Rows from block 3 of a small image classifier, named by matrix and row number. Rows with one number within an expert belong to one neuron, the router's apart. Each number is 128 + 24 x the weight over its row's rms, rounded and kept within 0 to 255. All counts start at 0. Numbers have three digits each.
Before each expert's rows are labels from the 100 images, of 14848, where the router gives the expert most weight on average: "responds to" is what is common among them. Only what is clearly more common there than usual is listed. The data: rendered made-up planets. In brackets: how many of the 100.
# router: router (model.blocks.3.mlp.router.weight, 64x128, trained with AdamW), inputs 0-127
# up: expert up (model.blocks.3.mlp.up, 64x64x128), inputs 0-127
# down: expert down (model.blocks.3.mlp.down, 64x128x64, transposed), outputs 0-127

# expert 7
responds to: moons: three (80)
router.7:110122135107115093103094128116159118152153191125090160112143163118157113133126096143131137079155129150152146134141165114192132080126152101131177130121141121157115171107125125133143140141143124119156188152101138140142133113120152145101142137121134115105094143094114107100097143129120123123138146135095097113140143145135169153151118113077195168124124128114149153146139080130112148090125
up.0:126146093121138125120151153115154149130120082138117116119124147154118120102138088126162155122099145108133137121145132100129139128108090145163161119131168136159141133116131127106101111109100096153148120141172068119188116135161124130101128139146127117146159124114135136169114135118153135194119202098165127110140110108118126144127062114081144129102100097161131159112156084093115119122114
down.0:161145115080152161153143148127124160117101086107105145107129131106163119100116169135112137133157138115134106163120142110140119117132128156085115115096118165082133126140086130177125102118105163118150141173095138141135114129106113156170160121160072135141150094115117145123122171161121096094077125135123145105118129128135117176131165122138129103111136136174101120146164074136120148124092
up.1:153100132134116087127165124100106151134175099104153122100108090123120098104142143148119130121110082128115109120115141127112129111144135141166126122167123121122116110125111117118120176111093129125118114075086167146147102154139116117134076153129074135154121173148160130142138145093139145088131112110114151174151149097168159166181113090158143099142129085126173136148123134161131150146129
down.1:133139115148128159137100127153191120111154101171106156167151138106100156155128158127096146107136166148158102142159110131135171113090164134089110134148130116146145123096114144106118155119092120130123114104129097119121122143166094135168100145093136077125111141087150105160087111123123147123122156109103108175110136118142072149120149103116142146153133100148121126088141095136166085121115
up.2:164126117125108136148138097136135123135127114150107117161138178171114133157127124119130108087118087156125161064125127141098145139078119145118087097108138142145148137116079121122140128165137101112096146156132145110135144196137156105161144084125104094118121137150113110145164155122121104158131079075117158135136098155141180159121102135071103135149147126138129131123102127128150123116152
down.2:128139135134126135118117158132109136164176113109101159140122118123147058123095139132127111135107103075109095127112127121146136118124127115134142123111102123159093097120158110150147128117131129129134119127192130149136107118107172136164078140084139097119121141147141130144121177134099098169159143136125071138108157155159162118095087112121107153126144159156120155076137156088132163143171
up.3:143102128150104104105110126119133138144151159118147148141120126101120103167150148170131169166142147083145108145102106138175138115166100126123135137133106105096141117079148137087136072101143089109142169118136083092110129121145081139177126138157100157147102144129149128088165113136187137109141121103136130125106105139137141113111115170134139138116124158119086175114146150123119077128119
down.3:141150143130129132096082114161103131178096100153159097099154123102102115169124117118125126132122127141110113103118091125143145108138115134075152151154117102114084149126081124115109144162131129103165148107097149082090138112146177180135159142150131177136103098112127130157150187133173152093136141098125142141115131108148116117161140168124143132124152120114131116086107132098147109143109
up.4:094115159099126081144141143083127102154113105126112109128127113168128139119124135148132096194131121127159121114111161175115134132094131122124160162132114110129120132118156144119101130155108163114137134173144152174130170125101167115077158104113116129112123104112113071114090144144147109121163121161174165128173128127092104135109097134116103103093082163111120130131144164155117145116134
down.4:096120098117150104157165143144100136119108162144145099163116110127140135123104113164130150097124107108114170078064147109097115100137173132096124101100097154134182136133138130101152126115114184107130103156136141134094084108139139155095120157170139094101145137127122132102105159111119134141135108137146166085127159168154123118125108130156099125145104171141125149140129148100124114160163

# expert 9
responds to: crescent (75); ocean world (43)
router.9:120109133099131130149079161121141119125159099148148163131178142185111135131110156111125136148129174147102118124159119130103086116123085130103167166166125108120122108117115132094080126139115128092102119146113125099125138139127111104103151124061131126108130150168145155129140168123144136176144114113117168132163114128151133172136134126113170145084137148123094121089083143102110157150157
up.0:150145180062150123115150067110094145149088146126116139115170120104126118134152139161152130139126138161126155154142115119087148167118121104094140193097170136103111158096108122148114141131111113082116122136092156135124098134142131097121117133096106167114127134114127116145128144110110164095122157132127161128128155130117184118113139128140098090117161163121128103101124154123124147147074
down.0:146114128168163107150162125189145156147142113066124126130128089103136150129143109108165172098152114104087134123116115126159145132096126102102101131161097162141109151114108165136090160086154126127082121113153164122138120128162154130092107103168145122125170148117181109115153078143128138130108094163110076119110132117133131117135129113134111164107094101121147142135140130124122108136137
up.1:132137078151090119097110113099120114115125141103112130169146110137133114134165126096119092133134147131088121148115109112131152136134115164134132096112149164098091154131121121135111133117146159120147101129178177155157116156156134126098123108138108132101117091078132132148132155153133122137096154153145116174129119115159141166098120085070135148134117100129102175148146141100134214110121
down.1:099130177123187155129159096098115126122138126110087145111155111147088142086111106098115104136102162120111125108122117119176116129132135122146095137166101164139097097126147134163128080129105172178089109110164117100122091153101117115136128135126111106113147152188158137127110130154121132115151129139134159152158103145175114124144132087140134109113121161143132104128136094131110092147171
up.2:090123121116128123083114117147103118137112116103132149147143094114117068123137184197128134107149167151142154139122174159147149130109110145122181197099133145137112105109126133093156106102118099146158142094139136146158128119123135118096133143117126116122094119132095101138099162166168147078112116138118161131144141110096105107090136149135148094114152144096123147116162120150123147125100
down.2:146161123116160126109132172108123104140150108123151183162121121159124094112164118087170095129167128129159136107089121159122129125147120184119114126129140109112159128121107108105112129155121114121146154124141098117105154084155165119128113094132121136121133153145124138114121113105138124146132117139134096109203101128105113128084090079109140107098131156104195134115155100148088112165151
up.3:114139132105113123073154124122141118139135101143115128128143152146117110155158117099156108153156102128168140150078103158171163107132108151079148151132180096161134131134113127125116126158137136118141097098125138121171129137090091125136117120159135171141117151120153133118105101103098093116158103157156176128126135163054083176120141092113141106124133114136119148140106080125139109141119
down.3:103148116131115084149159099097151135102131105115157145123119175073164151146130134093143099118170163112136150141136095093110142144106124112136140134164158139118152115125158143115191125129142095170103092143141078121107077117115147201158141141108135152124129117125154093118159100135134116108116153134128103105112121081126126128094135159151133144127088109147116134129150167123119113090118
up.4:100110161105163128158132102165101149131136139091135147087105151092131134106116108113086134132150143119122120154112138109093145146128129145140151111140139146090149135158135119128161133108116118080175105118189166153110152088095131103113139132123114114143123114077141146157121099146080116135151153148091134167144143082134094118148109131105110126159101150125141103162139102095158149190151
down.4:148133120101106111123159118135106092149168168130159127126141105145103110123148086104172154112119144121124099114158102134130134164120134127140141181094149127143112144142142158113111111128140083118117112142081140188175146157131127111103086169111170136141122154131163111129125144155124087167063130140112071145123090112103110137121135146142103126094098144135106151106142125117125142161086

# expert 48
responds to: crescent (71); lava world (47)
router.48:126162147148141115100122107096106119128089147173152090121153157121101153129154115100140117102136143097141149133142132163106136123146145165117115117111176091138090123144159101144146143106159149101086112127130107131132171138103049135116135118135113114084102132142153078077137139160147127152151185134156156141106131145117147138125089098145109115108134107138160156130107075120147131148140
up.0:153104153140165151140168143113123128113143177126181154158127144126139116089122118137147121151112102129129116160107116096109152141153102074154140161125138078183137114158098118083101157117139103131167130134127081128100132142165091109098098137150141109131103131154096074137131109131127140108118145098104099116154104150119168121131119111088154167112124156115130103111163117109104144168143
down.0:113123134162141105122124139120101139115160113085117111146155122125163137124138129166170122098119131125137148130134152118172125102087164126148113102098147125124083145142111133125125112128142117132128126150116123124121151094090104127145137078134125098145126145120082132142111115125116142153147188115138169146094124135179117148104117106164057086143121107148114162077162134176192146127090
up.1:100144109157120121109137132154163083140170141085160129129117118088159091127123120139133130140103101144156079147111131095144066148134103146123148136109147125128082150139124112134119155158149114175150128116127107119091150085142117087160144152122182109136142152134105192132124125106164117159127158091148103109118086148127151125108076137147145123168141113140133136112130130155100105119090
down.1:077102128140105128076132124124103102109144164145068107139126152104134116164131134107156138143183087121124159166160142103119120118128147121112135171152111114175138124127126130137157139115090131095111127166139126155140130166088173142162151118101141124126122136135111105152094126165129121131082131150080173132098128104088165172125137107115098152109149130117123094168116107148109140115125
up.2:105109127191162140106133156163166134137124107103140098138079085125123133127157141115096166145146143118103153120142129179147109078135090145168121097111122091124126145129125116152126112128151111149122110108132148088162172130107145156086138159153142147129174122137119071136125110133141091118095128099166129106107138141099141097138134101112161139153109145092151158138079115152112144126100
down.2:132149131124118137140097103152154129106080145125141112156096143159100108098137137138124121150161146077114142146137092103147100107156135139121135136123121135131089143145148142089113136155144143163107136106107134135091108154113142174064151162114132096151101156142142173108162176106152109143105176109146151099125132129119130184105154101119133102083151138109134090109149097080156131117109
up.3:102138105082136141126123103109102153165098126170123125113131115096131148104125126139125115109126159113105102133154129151134149129088144133128120132145117171144157115125149135094138120122116103125103072083150145084135106130084162126168108163115124141098114096120163188116151158120133134147112139143129127169140124099131189146155183145095162140154146150167107115121084132076134117125091
down.3:095105129112161112151104122127132124162105142134169116177129162105120156116128126125106111125125118134136100129087097132090167160098115109109090098118123137138129145120116140151148126134142163160108120073148160141141120111125142132137106102147079188129165136105128115151096085093137141117099087136156149138133179130115181128143137101159148108080091155181133143107136148135117093127156
up.4:091091118150113149121116169150113095105159120124103148176143152071106151125163077110115118121144119129110125102132077115097154127168142152116143106121138102122130122124190100091147152103142116087154130119168137119122140112125113117101107127142141118147142172102096158122190156130118121115107145151118076159129144119122165131120150114120136117118125107123125120095139145143142196152166
down.4:159119118092139162115139150101115181158122157103125146123111134118148117169124140146135117085128128118135115090113149134147167086137127149127161085120087152135129117152158118118117090098140108116095146097091132104107135094202096153129070128142138110130101119096113123097130134112133165157148151170157146134145104083186129120131111183162130147112123123155134113152113135138128116102126

# expert 40
responds to: lava world (67)
router.40:158156091119154137154142121155119124119140085152074167079108161130176121105095174168063131167141140113135143144117090140118136143126164088095155134121133131152136142104147134109131171125109116115123130128117152089157096121095111145116107110092169122107105104165174112151104128104128150137141108154093102137118149118127149144154081137120125138124152132130160099098120098108136128152148
up.0:111116161123123071143094125121156139130141126162108109137159153139143140156129099156147146201095125098134064163090142102122116137114153103117144116150138152063143083131170157198133112093130100126105140152132141104107112155149098140153180154115113156109143109121156118141110151129126122119149134115127154136113124096106136103157088140101137128138134137103103120125085131110127115129148
down.0:154142121134136094116143087114127118135135170172122110067169176126163096127156140105114123083116128164142167139149130107164156146111127125120126166104149133113095177124122128123121162130099101130166140122110124148150138119128133135119138190127136119095129160113120150136115113167120149110087103076144082091101136115124126149115138090097077112074142121138125138127165128112128124128166
up.1:109133125083127069128143075136147130175125133111089145124122139150154118094145105132145170158117116106140118118139121128163154145107146143127104109138150170119148143103102121166153118138103173137163116145112119108110140121070110106153096150137097144167071157133129113145123160107115150098108133077113141167130133176151125158153101171111112123112099107115102132141125136131185115108113
down.1:166073110168117117107156113126113105137127143120086149091149175128171106128140107102108160139123127107131145089123106140126139135108122115084141097112117167147115124135181159141123145121101116124110150100137146088117176111174162131149158102117139063138180115148160111161105115116148153097145126160088116139150138114158087125153121135145118106112148128154119136121118136126132095149079
up.2:117141137115100124108142164118115120125122127127154139086170139130125126175144170186140101109120100133170124123111089143142126156131155086169130121106095084137102151140152160163122108179102148148151138143119159135144140078070125156133138086092161154123135086156135156131092132121152142099146105111129109140124120138131085118146130116103104113112152147078109105162139141117143103105100
down.2:151101098104142107158126142111117113140112110117127122125117121104134116082119061168150191144136145156110122132147135118095146123124104092096145156137147133144130117145077136127140119121157121108120101145192123133163127118130160110084131098110091162090153100127123179161104122152126139155168146134128129124127157111130110094160155133100162159175105087129112131129144110119115126126190
up.3:112142114121108119099156125086145175181177141158125119162158124094131123142105106099121142087128112143153132118131145107113166097109149102155164123148121143089157098094136160091158121122148147157086129120129141152108105146094140106130150072143092154143117098139118151094137169130155104154109110114137143130109134131135099106119146129106089088151142120106122176125172136168100098132157
down.3:101116110063120126108147120123122124107176117107102131111150145117097153144127124158120119113138146145118138159118146136148108141104157117111152124156128153075127113066141166111134114132131141136092147127184109121174116157105119094162136142122143170140171142171094134168099130121120135124099139138106144116137124116094180155107173089139099143128138068169115097161107122121107119109137
up.4:124152133084149078154105129164162144120119138110169152130157170097142116104190146127145091125089117153136149074129128113134120147128090143128149158101158124123086126127148146148110093163128140142110134146136127173157105095133134116110136085111140148123127118133063146110150107107155136129128132093097116109158084157141116140099115153138189145102123128124132129149097086111121116115163
down.4:122135131128128110093105135128156125133145153173142139140100144138098143167137083121151136147127116155127121163131161084138111143141107130190151128131097141147160133154093105146102098137104144140185107168151110077116129123090107162172129129147136151162112117113096104100149134132091103101136087093150091118146121099116114097084109157113083127143171146160116138098129145129144107131162